{
  "model": "image classifier",
  "train_examples": 48750,
  "norm": "layernorm",
  "hidden_act": "silu",
  "stem": "deep",
  "label_smoothing": 0.1,
  "residual_init": "none",
  "eps": 1e-08,
  "magnitude_pruning": 0.5,
  "epochs": 88.2,
  "lr_schedule": "wsd_sqrt",
  "final_lr_fraction": 0.05,
  "adamw_weight_decay_other_params": 0
}
Rows from block 2, named by matrix and row number. Rows with one number belong to one channel. Each number is 128 + 24 x the weight over its row's rms, rounded and kept within 0 to 255. All counts start at 0. Numbers have three digits each. After the name is the row's rms in percent of the matrix's.
# convs0: first 3x3 conv, stride 2 (model.blocks.2.convs.0.weight, 240x128x3x3), inputs 0-21, a 3x3 kernel for each
# convs1: second 3x3 conv (model.blocks.2.convs.1.weight, 240x240x3x3, transposed), outputs 0-19, a 3x3 kernel for each
convs0.182 115:128143128128128187128154117128128113128128128150126128098128128141128120128128133173112128128128091147128162128113113104153128128128128119128110155128143185143148108098128128118128128097128113128091121184128128176125128128128128128128128128128125128131128128128128087090128092104128128128128127135190183127128128187098128128128128151128140128087128128128146110113128128139128128128128101210139128153237128128128128110122108125128128128141128128122164079113128128113128128105145128128123159137083105138128132145128128127128134147128124128128128106128144128137128128128128035102152128116154128140
convs0.183 101:128091147128128128150141094150098160128131128128098144119112128088131128093167128128146128133179145128128128103144102128128128106089128107128143128128128182128149151128100162128158128137146128128118114134094128128123185133128163128128128088128128128119128092128128172128138128128151128119129127128128128128128128125128148128128161149129128128095110138128079128090128128128128090186128128148143191134185139141192067128096128128128121108128165128128079128160128135128125118128110128183128128128128128128141124128142128107130126128092098078128126128128072128092079128128128128103174128119128128128
convs0.184 096:128113128120140091128127128128128117116128118128167123128154136128128128128128128128128104142128131125128189128128129128128128153127128128206128128129167126128110128180122120136128128128099128157128128128146128137128175154128128094128117125128128128121128161105128128181128128128146120128128128128100119131128107128119092128128100133128103108128083128128062128103128136128128128128128128134101128138128128102128128101047128176140128128128128052128128126164128128143128133128159128128128128130128045137114169127128171138128128128198127088128061207128128212162129128119196128147129128126128128128
convs0.185 079:105128135128155128131166128128128128128128128128128131128109144133128128138139033154128128129139128122128066089128113128128128052185128183170128084128131128106167144128186128108128128101128128151156128128128128115128128128088128128126160092128143107128128102128128127151128128112106128128128154128092109128128057128085128125142128128128128135128126128128128128128000128186135128133127102128160128128128141128142099176128109128128128128128128128088128128128128128128183142090128100128151128140128128128143128102128137128128128128121063163128149128128128176128128206128123030092128128105128083128
convs0.186 090:128128163128180124161058120128096128128133128096157128124128128135128128101160128128128138128128182128166118128123139117128136124128128107128060148128059128139120128224128139128128142118195130128128128081095128128128150114128128137151128128128138103128115128128128128128128169128128101155110128178128137128128128152128128177135128128128115128126098128128128128128096128128128132116121128128089136181104128169063128128128128128129128128128128070143128150128128196117128169099081156202148166052128117129128144128128128122128128128128142141105128128124128128128128128139105128128128133128128128128
convs0.187 092:133128063128120088169185128128158128128128128142089128128128128135128181083144128128121147136128138123090143106128129128128128128128128107208128128128116128133120109128128128128128133128178148128116128128128076149128128128128128093128128094142128128110152102128114171168018152144199125128132101128129128128154073109128128128119087128123128128132125127116128128088181072128181152128128128138114176134128128191117133128128128066139195090128121105117128116128102128125109145128128113128128128084047128125075128128128128128128129137128128070128128128197132170128128128110128128115128128128089150128
convs0.188 103:128160102078112125128116128128128128128128110130107128153127128100102083128100128144128136128153128159128174099100095128103174119143159128177134096212128128128114127128128128128118128103112145128128110128128128128128171128103128128128128165079174149176186128128128128121156152128128133149128104128132128153165128128128103128129128124128128128128128128128128134125114081179152154134128128114061128050115128128168128128122111149117128128109162123128111119128128134128128128141128136128128091128128155123136122128128128143150128160128139141160128088092128243128128099128173126129128128128128128128
convs0.189 104:125128140101128109128128131136128128160100128138117128133187128128107166099128128128130084123128083128179068128128128128128128128128128128104150154116106149128128084128129160112128169131128128119128146128132144096128136128130128146126122128136128129139120158128128128090128128128128128128128118146155107121097128128128128128128128114128108128114151128157178128128128128128128094051080128199196128128171130107147128189128128144120135128153128128128128128160128126119128120128128128128146156144128165128137128100128163127178128128105128138132103128128219128103188113128128144164128128115128128113
convs0.190 094:128128128112128083142128136126153150127108122146096118145157210131162128128092128132128152128105149128128121128178128128128106209128128120128128129128100124128128113084128041081128144128132134083161128095083110122128128128175128124128128128128128128181152154164128128076128169087128128128108128190158128128128128128128119119114128128128128128128128111128128128105128157119128128128098128128128128128151128128084132128128160181128128162128124128128171128157128128127099177128128128128128148128128128128128128135128128152128111137128128128128128128128128148232128128128070122126066128093171128133
convs0.191 091:122128189128115128125128204128134128085128128128128128210128128099146112128128108110128128128128128160128136131128128119128135170135128185128128142128128128128092164128128128128128149128128151128121161128128102128128128128052151137128128134088128071123131128128128137131128128157128128128128127123128142102096115128128094128128175128104128128139123129121128126116061121128144094128128128104124128130128128128128161152128082128128155162128128124030128128116116132155128169118128128128128098205128117128128128143128130128101152114146158128121128122137115133185085032131128128122128106105128123128
convs0.192 092:163128076192060106019133128127128175090111137128128128185175128129186128128078128132098128128128087120128128128088128128117128128133128128161128092184119128099133128128179128131128067128123124147128100128068107128155107098128147140111128132128128128128159128144177068128151143128128069128128079139128128128143128118128165128128162128128128128176128128128128128128059128128035167061128110066111132128067128128128072249181090131154128131128128128128156128107128134128206128128145093141107080128125128128128128152098128128128128079128128128128126128128128128128128128068119128098089158160118128128
convs0.193 097:128152140109132151188128159128128128102128074128127144094128098190124143156111110128108128227114128128128128070128128100128128138128128193128139159165128128128226166113105112132128128128115128128129210128119128185128142128129107128113128128128121128129130128128128145105142128169153136128069128128128128160128136129128128131176164081099021071104173082128126128111128099075128128128128136093128128130180144128128153195161115228114146099154136128128128149152128128128128124128137193128180177128092128148176128082156169132128128127128128093091106070148128128101128128128112147128128128128176128130
convs0.194 093:128128128128128164104128155128128128128145128114128128128122184147125127156128128178128153128128128128165128149158128128128187135128128113128128128134128107116128128128158109133148128128101109128210128127128128128066128128128150131128103128128125132152151128158128128128155165128145128128131128130128041128105118132128128102159128128128128128097128128128045128128128128142178128128128057106128123082128142127139196128121128128128128134128141128090070128104128128128126164128128082128112128135128128059093128128134178125128128108128120128132073147140126103128128128118141232170128187128128128128
convs0.195 112:139088070133096128128128131115153127087084128128067128128128128128128128139128148122128128145150128128128111110128123128128124128128128128135128154128108128136125164128077147074141126179128091128172093127128128128115128128128128124114089124128128129128128128128086128127082128128128128128128128128120128127128128119139128124128120128128128128188128128128094153107129128116142128164143122128128087119127128158128115128128139128136166139188128128128128128120098054094128100160143128128223095073128128128137128128123128123128076139167170128186093128128128092128128128088143130164114099118130102108
convs0.196 087:128085118128128103145128160125128129171128128183128128052106134120128128140128176128093096160128128128128082153128128128122123128128196129128176128128193091128128127128122128128128142141162128138146148128143128128104103128132128128128128091128128128169128128159128128104136131128128128128149174128185182184128128128120128104167128123071128160128128128128055179110128167128128119128164128128128088136128128124119128168128128170128128125128128128128128128128101132119082142122182128135128128128122165128128128109128128128128128128128128128131166189115128128073163091101128128128128117128128128128
convs0.197 121:164128128128104166180128151139146150128128128128130124191187111128123128124121071128128128128139188128128177135126128156148128128139128165130106164128152070126128128088128135091128128128128128081128128128128128134128128053129128128145128106109128151132128128120128128128099089131152128105138128133128181128080128128127128128128096128128128128124172122128100128151123125129128115141077089097069128182128149117180140095128128077130123128131155128166100128172125122128128128128148128118116132174187165165110128064088128101128128128132110129128128128128128149143128128128113128128099128128128153128
convs0.198 114:128128116128128143166128107128128128110114128114128128144133110128133109131128177094124128127128128126161128128128128153128128221133225130101128185128128088089141143128128128133128128128128128120153127128139128097104128095141128128143114086128124132140128137128128128131128128115128128156179128128146144128129128132128133117128128128128128128128156128119128128174128129128126128118115128089128178128113247128128114088120128165125102052128036128135128125128112125150128128116128128128128128140094135128118219128145153128128128128128147114128128150186128145128128128128140128111128134128139128125
convs0.199 109:037116128128128121128086106128155128193123128110091128120128129147141126128132084128123128098128055128143128128112128128229128128150128128128122128097128147119128128128128078137127107175132128128151159128158128098155123128128128138128128128154128128128146128156128127116106128121128128103128128128124109115128153116128169041169143153146128128106128108147160121139128121128175164128128128111161128128128128112128128128128128123102128128128124128153128128128114137125126099128112128151151129140153128128131128128068145083128119128175128087128128133128199128128155128111128098128128128128128188128
convs0.200 100:128133114128161128140128166128201103103128128128128206108128128110128168128128134105161135139097128128128118137128128128128130128128106128145114124128072136124128128128128147150128128133108176128128128128104127128108130123138128128131133128128151128128095113128128105128124128168079137128091128103128128142128128128128140128082147074113128128151128106128074153090122199133128128161128128091128082128091123111074106128128128128128128194128107090160128130128090137128128128128128093210128126158128128128118128146128128128128128064128088128128154128103150116158128128100132128135128128149103101118
convs0.201 103:128097128128123143155128128128128172135128172086128128109113128141128139163128130128137183140128128111128135128128128165134128103146148126128121173128128051128128106116124102133098095136128100123101129080181128134081128091128128128073128148128128128134122122128128134169147128127128137107128116128124108099136132128099128139128102128135128134088128128106128128009073098106119128063128174128128081128128128149128139078191138174149128128128128128113112086098128111149145128128128105122128128128128156128128128170128128128128128076128128128128132165128128128130128128132128138148128127071128123128
convs0.202 093:133128146141128091152128164128135128149096128128127050099128142146128128128113113128128106128128147105128090128204184116128128131178128128178110128128128128128128128128128128128094152082128122159128180131128128085158128151128128081128128123116093096128108128145128128117100079128128128097134142121128128146136128128150128128128128128128128171128128109128128131128128128128128112090128094055128128128128146128148128128128077128128128128159128106159128086129169128174104128161125152128134124128081128149128158128184128128149128128071128128158128128105147160126128086128128128128157160128128134128
convs0.203 091:128128128128128083164138128103128128129128108128128152128196132104099128170136128120124068102128128128112194128128128128095128128121128128129128188145120155128128128098128128184128119133128128128133112149125101128128142128110105128142128128128128156128128116128128130128109169138144128113135131096197205165128128128128128128128128154130128161132128078144128128117128128128128128065128128128128119093134135128145226128127128140128148182128139128136130112128119110057128141128128128087128168106153144149128144128129128198124125041128128159128114134116113128125085139136128147128128128138151128128
convs0.204 082:142128128128148128161175128169172128137128118180128128128134128092128108128184128193168128128067128128128128119129128128116128128105128120107128125128128097128128133136128133182125105128112128158135157128128161151128128128128122128128128128162174128098158128128128128186105122110165149123128097128104128128128128128128128133153136128128115128128128098067128128188106128140128128128128128125161128157128128128157128098152128128139124125128128081083128121128128128065159128128128051193128139128128128128128156128134113128151127128128156128169128090154107128128128119127109128112154134128168115128
convs0.205 115:121128128128128181168128116124128107138160128150128128092128145104128154128128094103149128172119135128128114150129130127157159130145151128128128131128101139128127209151156116128103128128128159160128077128124086128128128128128092113088084128128098097130128128179128143084104090158117137114124128128128058128128178128168164123149144128128128128128128147128128128128128077128128128119125164128126128128127128128113128128128130173128128178129128128143127115111128118128171117159188125128121150128090128128158128128128120129128073140128136128130191149100209153157128128139129128128128128113128137128
convs0.206 087:128128166128128128128128128128154151161190127104185164128128128116082125128128128126128128034128128107129153186170107145104128128128128125149186131149180128104128131128048075150128094128128128128129128128114195210128134164108128128160152128128148128128121077150179128121116116139086128180145109137128128128127109128128128128114128113109128128050162100111115137128128128099129128081128140109128128128075128128145128128128128132145128135128146168128211113090095128102117104128128241128128128128128136139128126105128128124128128128128128140194093128085128128128168128128123050128128128128128128102
convs0.207 090:128095067152118128111105108104128138145219128128132128128118129129128128078128128128128128128128128128091128128128123116128128103121166099149136128139189128128128120128108128099127128127135042128118128122183125128128128093128146128156135119177167128120128126128128128128161128128095137128169128128083128106128128128128121128100186128128110128128130128111117160128145135176128155128128103128128128128149128128102128114102099121128128128105096128105128128062178128028128128128195128128128134128106137128128137128128128109106121128128128150131113168128128128167128128128128128128128128125128112128
convs0.208 090:163128145128128094123128144148128128128130128146128122128128128175128128149165118128144128092128128117128113188128107129144128128128149128134128128128092128128135128118128128128128128090136128128128104109128144128140128128128167128114128115128128154128128107154148128128128128128128128072128098128128123173172226128115130162128128212130128128128065128128073128128128128149130112195089107128128170076128128133128128135163087128128128136106128128111128128091229097128058149128157128128128147127043128192194128130118140128128128193128128139128142139120112128128128128171128139128108128094128128128
convs0.209 103:128128128098111128133142128106143128060128128093128224129128128133121111128128135065128122128177139235128128098089136128128128131128151167101138128078038110028135128126128128128075153193108151128128163109059170128128162118104132128128128155155169056077117128120087153128128128128128128134128128128128128128128128128128109128129128128152128150087064128128128150111144128122076054142128128171128128128128128103156128111128159124128109128116128172128128128059155128140138103128086128000128128109102128107138121128128128107128130087143128141128128169091128103072128128115128108128113128128128135157
convs0.210 076:128128128194128128116114128128128159128088128128145138128128185128157128128114105223131128128128128099095128128094128169128128118128093128128128109128128141128146185128128128128054102128135128128128128128128128150128128115126099128144128128052128128128128152178148128128128128128128128120128128128128144128128128122103128081154128128128130128128128128119108128128167066085128128128128128128128128128128082128128138088152128128128058189098129128115128128175128128190128128128153128142128128128128161128128133128128134188127128131071128140128128120128128102128073119041128142043128128128128128133
convs0.211 099:119128128128124128132128125128128157128128128128128118107162128128141128128128128117094128214128128147182128067128135132169128133128128211123128132128128104128128105133128081128205128167165128127128116115122122104128168128135128128126113128140128128102128084157128086153128128128128075128150092128128134128128141128097128128168122102091117128177142064141128128128133128128128128128128135156090105120132128054100128128128128128128145128128128101110128128128128068120128118128136128128255106128061079128117128128123128128105128128057128128128128155128158121067128165128120128117110128111107128092
convs0.212 126:128128128128128117128065116124152128148128105128103128084128121103128120128128146128128128091128172117128128128162128128128128090128124078119128128121075128120161081093117101128128128129161128128144128128128139128113125094128126128135093130128146121128140128145098128097128128128155128128098127128128128147123184126128128128128141152128138128128116128118128124116128128128128161128128096128149119128149161128133128128128128128110092153128128142128137128128128128120128128132128090165172128125128131128153128128093124128128128158150128133195129135143152128128165155128128128128131128128155133128
convs0.213 096:150128070135126175128196178161128132104132128128128128128167128158128128128128157128128128143128128128140128128102128128180128129096115149128128128128128112128128128101128091109171128107108128128164105128128142129149128141163128128147128136143128128077128158128128143157087136168128131128090128192128128183175170128124128128128114128128117128172128147170130128145104081128004128100106128128128128128078128128128044128108075128092122128136128141102117128128127128128149128128128140123128128128128102105128133096079128128128128128128128128128128128128128131086144107128096128123128095138128132127
convs0.214 129:123125128183109102126128128128078128117115128128098128128100106128128136128141128153128130116115128129128128132127128128128127179128159128109115199128117124111141128144098142143114173120143128162119128128128140128156140128128088087102126094094154144178128108128125076128128128126128119115123123128128183159128159127125091128134130145154172131128150053106128128087127206128150128120128128128133140128106128128140120128128151128128128128122133128128156071129128128128128100161128042128128128134112128117149170108128128142132128128128116128128119128127128151128133128124128128128128128128128157128
convs0.215 085:128125146128159147128128128128128145137128072128128128129149128159115128128175170154162187128128108128106128128128128128128128170128128144139125133111135134128128141128154128176128128173128128226100121128128128082128128128128128198095128128128128188128128128128128132128151163102038128168131128128067128128128120194169110122128110074124139128128187128128128083128128128176128114128128185121128128128131128128128111128128128128128162081128128116128128128128128128146183128200128128151199134128036128128128128128156137128128128142141122128128128128204106128128097128139140128128128128128128128128
convs0.216 092:128119128148128128128113127128076128086128128139128181139128128199133128127123158128128170078128128128128103120191128180168153128139128066178128128157122135067187128145143128122128117128128114138125193121128098128128121128052151114099128096127127128113119128128091128134128123143116038128128174128128101128094128128128123128128117124128128155141108128128154128128128128161128128128145128091128128128128163150128128134107149128128128121140128123128175128128183103128081156128115128179132173128128115125128105128071177126105158147164164128165128177061132165128128120073128098096092128128113128142
convs0.217 083:158111159115128128128226128128128128128128128128128128125105128065165127128128128124128128128036128105100128086110128131065113233115128128128130145128124133128164200128128195128128124128128128128185117119128128128114128110128125128128203128128128179128128128097128111128128128128128128129170128158128128128128128218113128133128128128128072158105156184128143128153108128132128031124128128144128128128128128158128128108128123128128128099165161128128128115088128163128193128131128128128128136149166157128088116128128170122128128128128119128128128086128115128128147102190128134128128187128123128191
convs1.182 101:128128137101125128101128136136128128128128128108119139128128128128084162128053128128141128162135108068128128146128153128095128162085128110082128130117133137136128128128131117128128139128171056213128122145162128130128128128128112139128135128157128128128128155250128128128111128128190128075128128173136143128128069090128128128143128128103128125128128153122106128110128128128128105104118128136066128084128128128108084128128114128128126128128128128133136128128172128085092152119139095128129128136128128128128130055138128138128128128083128128128
convs1.183 105:141128128062161150128181083128146081128084128036152104103090128065110169128128147128144088128163128067237105128150128128184109101128128128140127128144085114111142148165128128128128128131138128128105128128128136137128108164128128092128128125123128175078128128128125128129128077078029128148130128179128128128118151105128126128128119128128128119128128127137128128128154143128128128128126128120128184128106131128128156111124137114128128128128128128128134126128128128128128128146128128128128128134175135128128120123153159111128115128154128063128
convs1.184 097:119108139128128145086128172128128128124147111128104128107128127182128129128141128118116128128233167128128163128128128137128129128128128128128031128128128128128062128128097111128185128139060128128087128133074146128123178128106128159133108129043128128104167138173128141128190128176052127115155119128153128128128122128128128128123078158128130086128128128115128128120128147128120160082128128128064127128147084128128108128128133128128162128131128128087128128128128128128128128127140123132057128128132128128128128082123128128099128116128128159104
convs1.185 084:128128128172128123117140095226128128048227093128087090186142128170128128128185131128128159089157117153128175128046113137128128128116128130128128128114128122113131117083128128128149128128128105128128128139128039128128101128133074136128126077108193130128128128128128128121156067128129245132152096128128128128128125128128128128128128128063092138128128099128150128128095121185093128130128128128128128128151018128128131128127086128139128128128128157128128128128128157134128128117124135116128128144163174128128174121117134121128112128128093128128
convs1.186 093:094128128128136128104143128126093128096128128131130128128128142128128128128089119128128128118176106128144134117163034128115128128066128125157128128128096107128128130128128112131128102121128128128132121127128128128127109215085109215128128128128128112103128128128111111128128128156196000089128172182128128128128180128199128128136128128128136119181128132128147122128128128141128128128135128128128128128128110144128128128128125091179128124128131128123119128134128128128128128123134158145179147128137139124128151140183128128151128134128192163128
convs1.187 087:128112128128144128128128128128128128128128111110137099071128128128128128117128128129128124046097037135054121128123174128147128115128128075128109143170165128128128128128128123128128112081128128105030133106128156128128153128111128106129128121059121128128128128142128128128128126116174128128128074128128128128128128128128128128134128128168183128167094118093128118128080104072130128134128161128089128140128116128128084143128128128160127128155128110088149128090164128128145128128153117141131161128128111128128128128128128106128192128100120128128
convs1.188 105:128105137128102104106111092189128109123090120128114128113075128119127128177124092128094131128084111128128058128128128128156128128105155125128128185128094128143103075107165128128137128139198100127163098124096072141128128128125128128188163112153153128128243131114128128128148091161090140128160128089069128183128128128128109128128143128128128101128128128128128128128128094128128152122128128157089070128118150146128128128128112128128128128128128128128088128120128128153100119106128087128128115130128128203128128128142092067128167128128105119154
convs1.189 106:124128128104128120128156168128103124110128237098128057179128082134125128128100140137121112128077183128060128165128128128154105128117139128131128118128145128120128161128159128140140131131104128176128128108128145128128141082186149128169165128128141128130128128128140140111131140128177113146128156104144128124101128128129128088128128075130128167106128159136132128128128128128128128148128134123128018128255128128128128128129157128120173094128128128127128128147128116116128196128128128128109128128104113128125128166127169101128128128128112128123
convs1.190 092:128120128117128128128128128071128160122155156211128128128128124128146128128126151128128075128180096139059193128128128140128128128128128103166111128128128155097174128128113120128128128128127128064132128128146172057128099146128128161100128128128128138155128119137130128128229053189111128128127160133200138128144128124128128128128128128096128128120109128086128128128128165128128040141128125128121128128147122128070128128151131150128155128128128109131128148139086128099128050129128177128139124088130207128128104127059106128128128204128179134128
convs1.191 092:128128129176128128127152094128128128128128128095141128130099128141128128128087128128128128128093154128128143128117128128092128163128128128140128128128128128196128128128153102210128128116128140128109128047128128128101128075150149101128128134061107111128128128128128130108128128128126105128089114137085116128162177177160128128128128128159128182125127128128130128177128149128128128145128128128128128128123161128128144106177138128112128101128128128128128133128152062086138143102128128128149171119135160128128147088128138099133154128157128091176
convs1.192 092:128128106131128128107158154128070128128143131128147116153128125148132128144072166128128128169218091089000138128132118136118128084128128128147113128128171111110128128128076128128113128128102128128128128100170128155157128128154108169108126128128106134127117128117128129128120103118128128181093164128128128158131141128128128119167121128122091128134128090109128128161128092111128156124106128083177128174128128025128128122128128128101091116128128128128128167150110103110128137095110128129128232103128135149128128128095082148140155157116151128128
convs1.193 100:128128128183120128164128107132147128139097156128128128093058128118128128128128128128137134062128139128090031128165153128184128128128128128128129134139128143113123157076114128088128128108112128071128095182099127098128120128144128087131139077125128128165128155148128128117040128070128073255136128091152131093128128128156128128128120098161086128128128107144127128132106128077128128128128128127128128061128128086128128179128128128171128148147128125058143128128128128128125128128128121128128127128173128112116147231141110128147128165105128128148
convs1.194 098:142128128129142128122128128128193128146121128102110121128081103162128126068128123128156128102112128127128128112094128130128108128158128128098126128128128128083128128115153128128128128096128128189128154128128128171126139147140128128128128129083128104121149128166140128128110132128121128171141128123113128128085128128128092128156128128120128121128128128128128130094125128113128128128140120114130128128095178123129128128128123128128181114081128128128128112128104128128101127109135174119171089128128128096128128128161128119102128086128128128128
convs1.195 099:141130128142128168128128075128128128182128070125128062128138144128122128128083191128042170143128128128218116129128128080160128128126128107128128128128138128128158117131160128146112090128117128152128128156120128128130128092108167128128158128109128128128128128110118128147149132135143128180077159128129128139128150125128128128074124128128128128100171149121076081128161128185131164128156128159100121128155128117171128123128128111128086128130128085128128128128057127128119108103128128135129097127090128128128128057228128064128131128149128175128
convs1.196 092:173128114116128074128128128138084087136117128128128128128128128128130091128128089151128129128050128111156166128125128128138057128155088128128050120137144128156128146128101128128131128128128128128130160104131146136106148128128093111128128128128146128128087110128128099128162213123128128104128128179128128202128158128128107128115128128128128157128144128173109128128128128128078203120175128127128128117113116128128128129128128128128162128128128128128164128128128128128128128128128128108128128128128128097110139173128128128128130128128128134128
convs1.197 106:128128128116125128094187080128176169131090128167128102128128128128128083128168128103144124128128174128128128103128128224087128128102136128128080187130128128127126128128155128137128141128115101128118128128113100128128126186128097181139128230107128140128130131128126128181138246128128091128066128128126120123105068128071128127128128128128128128113128128099128129101128128146094128128170114128066105131128128128168101156128088125128128128149128128128112128116128128128136087125130170128158128138120128170120128128116183128102030160128128238056
convs1.198 100:128128131114121161146139128128112170089125089145152087110161128211136159128110128075128146128129128128128128155128128111109128128104123096128150128128150128128159156128128126138130117128127128128128056127128128128128087098128131097022128128119128101156128128108128128064150223128197128099031109142128112128128128128127127128145128128096128128128116128128093128128128128148169132057128093128122128082057128128128128128128137128128128128128128128120127128132142128128128126111128128135167128143130128128121107090160128128128088131197060128128
convs1.199 106:128221103128128128128128128173112128171128128102135128128104128072128162151128128128187128128081128099128128120113128068146128128099128105125128128128059132126070128128143129120119128128138128198137180128155083158148128135128105128128128142134127106127128128128128137128095162128128187110128128128128113167138128128128128128128128128079075128178128130123128047128128128128099128131127104091133128128128105110116128128122128128128128171128149093128128128128128128094125135128128102124128128089128128255039068124129073052175128128128128182128
convs1.200 095:081189123109146128128128120172078146128146128085111128109128138128062128125124128128128155085122180128139128143128128128137128128128087081078131140128178116128226099128148128146125128128112155128128144077128128134118128128128128111128093128122128133116128128082172070128101128119141215128175137128122128128174128128209128137143165128128128156129105164189165127128128118103128128128128128156128128082128128189128052161075128167120128089124071105128128128129120128128128148128145165128116128113128128206124128134083120128164128110105177128106
convs1.201 100:153128097128120143076128148128128128128128128139173128107202121132128128135128110172178127127089133142107098158062128128128128128128128128128122128128126128128128099144089128103103129107121096128128128114124151167068128128167098217128070158142113173153128115128105124129120128153074141128128128181128115128119128141095114131203110128151128128128128213085150128165157138128160130112128128163000128128154114112128128123110128128128128141095128128162198157098203128128128124138128128128128083128057128140092194136133128211073128128128125150128
convs1.202 091:190162131128128128128128128128099213128128196161098128128167128128099071128128128128128092137128130120128138128128128128128128114128128131110128127109132127128128128128146126157096128128104128171102128133179128151128121060128128128128128128128177147128128176128172128118149187152139128128128092128163128128128128128128128061141128218145077128059144101137103098128122128128124128128128168128111121059128128128128094128128128128235137128128128161127128073078128152128060129224128128128130151103140104142089128103128128131128128147128082128128
convs1.203 102:128101125128121133128128128068129128121117120085128104128128107109128128128128131196171128116128093066128139107128129128122159128145167141128128193106096128128154135169091128174071181128000128128127128156106128128128133120117110128128129106106105128128138131128152128128172128128128124212128128128109168128112128199079154128128128128128128124151128146128128128128128128154141121109128111188128128128128209142158128128143128151128173128105121128140128133133110159128128121128128128128131127140119147143053128231179128128128126164128128128128
convs1.204 089:128191061128158137128048128061110128146095128128128128128128128092128128128171111128128128128128091050128128128143136128128128121124122099128129098200128138120128145172128128128128128140106096128185128083128128128124128128148128128223128025128162128128081128128120128128128128128148128128128128128128127088098128128128128128128099128128128126128128154145118128128128118094107166128049080126128128128128127128128167126128112128168178128197128122128180128128128128112128128128128187132125093110092108128140099128117080128163128125128120128129
convs1.205 111:128128128119128128128117124128128128056128094128140128113115128172109128042128128128128127128128160128067134157128128184114128128120128132128137128111092118167127117128118117128188116098128128124128128128128128128128131118124128109221128128113116128155178163115128131112153128125140118150111190087128128127134128128128128128128128128128090165128128149121142128128128128128128128146128128135128128066255128128094128128189128128100128128098128128138111128128128113128200128128117128128104098123141128176093128110189128128128128128152137128128
convs1.206 094:077128129128152193128103116078128128086110128128128155128189138135128122128128121128128128185128147128128128128135101128175128107128128128128122136128128105128128128122129175084197139128128128128128144122128107128148128129153115098128138074128128075098095131128213131128128185128128128128192128128128128128128128106140128117128147128086128064128127128098128128127095128128139128128104128112128083122179073126128128128128129128128128167181128110128128128107104128148128115097128137188128128080125177098113073167128128128128128128080128128141
convs1.207 096:128128100140166118119133128128128107128128128128128128128101128128128094128136128128128109128128128128118128097091128160144141128103128128126128128128110128108162128064128116128128137128068117208128128128175128128128128128128128118132176128123128128128128128128123110091113128110128096092128128128128128128128128129163128096143128111131128093128178128089128128128128189092072145052181128128128128180170085140117128128141128082105135128128115128128133128128114128128128140128078130128128128128085134128128132128100144102120168066128128145094
convs1.208 091:118128144128148132152146072128128128121255151126142128142098086127128128158128147098107142128223052144061199124051166128128128137128128128128105130128128130128128128128185058112128128128128160128128210166128116128128128126128103171128083128128128128128093129181128118120128131108155080128128119128158052128128128128101128128128143128150153134128128075127128128128117124128141128128139128128128091143128128128128146180128140128113118128059128098128128128128128127128128095204128170133095128091128128128100102128142109132128229128128128137128
convs1.209 108:182128128125128135093128128130128169106083161128128128130152128106128131128128128126128128128070128130154128128128128121128128160128128128118175128122146128128095128105128144128128128128128128120143089100128058128110120151128128128190128109128095128128148128134128128155128120105175128142116097076116128128152128128144128147128128159128128128128128128128111093128120128128128134146124135128128040066128128121097129128128103176128084108128128128128106128143128128089128128155159128135128128128128128128128128015128128128159216128087122028128
convs1.210 086:132128128128128128119133122128128128088058128170128128128127128128128128128128128136128197128128121128128133131128128128115143128128135128101111128118080072172085111122143147128128087128128145137128110098128147128128128172147128128128146128055128128128121128151101105128124117124128128128128128128128111137128102128128128128126128101157128128120128129128132128128128128128128128139103111128145126105118128116128128128128128128128128128128058128128057107128149128128122128128128128128128099128204128128121128111128128086151128128128105134128
convs1.211 107:128128170128125132100159146128133196112132128156128109128128128128131128128128128184149128163128128128065128128117128128141128130096128121155145128128128128167128143128128081119128087138128141128128157124128128128128128128166128151119128128196140135128107129169128096128128183137128094128128118180141130128128121128128101097128128165128171063148102190128128128128128132128128120091155128085128085128181128128133148115128128128128129102128128127164128202128149127128108112149065128128128103090128128180112093181128128075128157176087174210128
convs1.212 117:086128128133128136126128128167125126128127128128120128128125150128128128128128128171128150064240179092096143128151128139040112128128128128117128128181075128120128128128128128093133128128127146138128128090128128126128128128198128057133128128102128129142128098076135125100128047167128232128125164131128101141118128121152121128128117128128156108128169128125128128128128128128077128103085128151128128146221057154077092127128128177128128128128128154140131128117128155157128100143128128109128123141087128184128128126113108075188128128109091128125
convs1.213 106:128186128121160147126127128136128128119131128128160128128127112079128116128128128093128199170128109121132128128141128117128079128134128128162128100128128128188128168128059128128075128137128128128128097112128139117128128141148131128128141128128128138128151093075064128103044128128128128163128159128142128128177135128132128099125128152128128128194124128128070136132128135128089142128218128154128157094128186128069128150135124102146124128128128148128137116128128128128120128128146098122122086106163186213141065040128163006128126128128125128128
convs1.214 113:128131128131193016165064099128128101165059106128101153128130158128144203163118128138128128101180160180115077144128128099128128128132133128142147087149128128145128132131128128128094128133128163128128128099101128128132128128128128128128126065140128143083125095139128128128133128128128150128149128128136128117093172128161128128160095128128128128128128128128128104128128155052120128128128128225146128072028128128173128128128089133150121128128091148131128128128174128162128128108104108128145128102129132255073007255070128128137128137178128128128
convs1.215 088:143156128128128134058128128128176112128128134225128076128128128128128128128125128149128128128128192128106128188112128123115129128128128071139147102117128124152128106107156127128131128128152141128114128113135128097128145115128136128101118144067128180116128128128107128120128128129178064128193157150102131128150128119128151128134128135128128153128152128128128128128108153111128128128128128128128128128142104131128128128165148128112138128128128128128149126102128086124128128128128163208125107128119123128128091098128128128102142128125128073077
convs1.216 091:128128128150128087166128128091111120128092128128128096116118179095128179103128115176128122128145165189128128128118028137122128155128113128128128128128128172094140133133096053126128128128105128128128154128114128143134128119128140076128133164083128119128128109128175128128128174104164166093132073128145130128128128128128103119113128128128110223128114113128074128128128128128065118099130112128128128128157008128128139128128132189144131151128131128128128095103128093126109103128223112079172128166149128123175128087128182122128137157141162171218
convs1.217 088:193130094128168128144092128128128079238128128103149128084128128088071128128128128049097128147128111137151128148081128128128128128128128128128167128128128096154134128128147095128112128128108128128128145128105131128128131128128128128166128128128128154128094131128128096128128128148121177128188180133128123093144128128147128085128128128104128095128128137128123128128128128150128128151128128126128128133064128142128135146118128128128128128128128128134122128128201128099128134128128128153142129092134128085176117128066128128128128128125128128128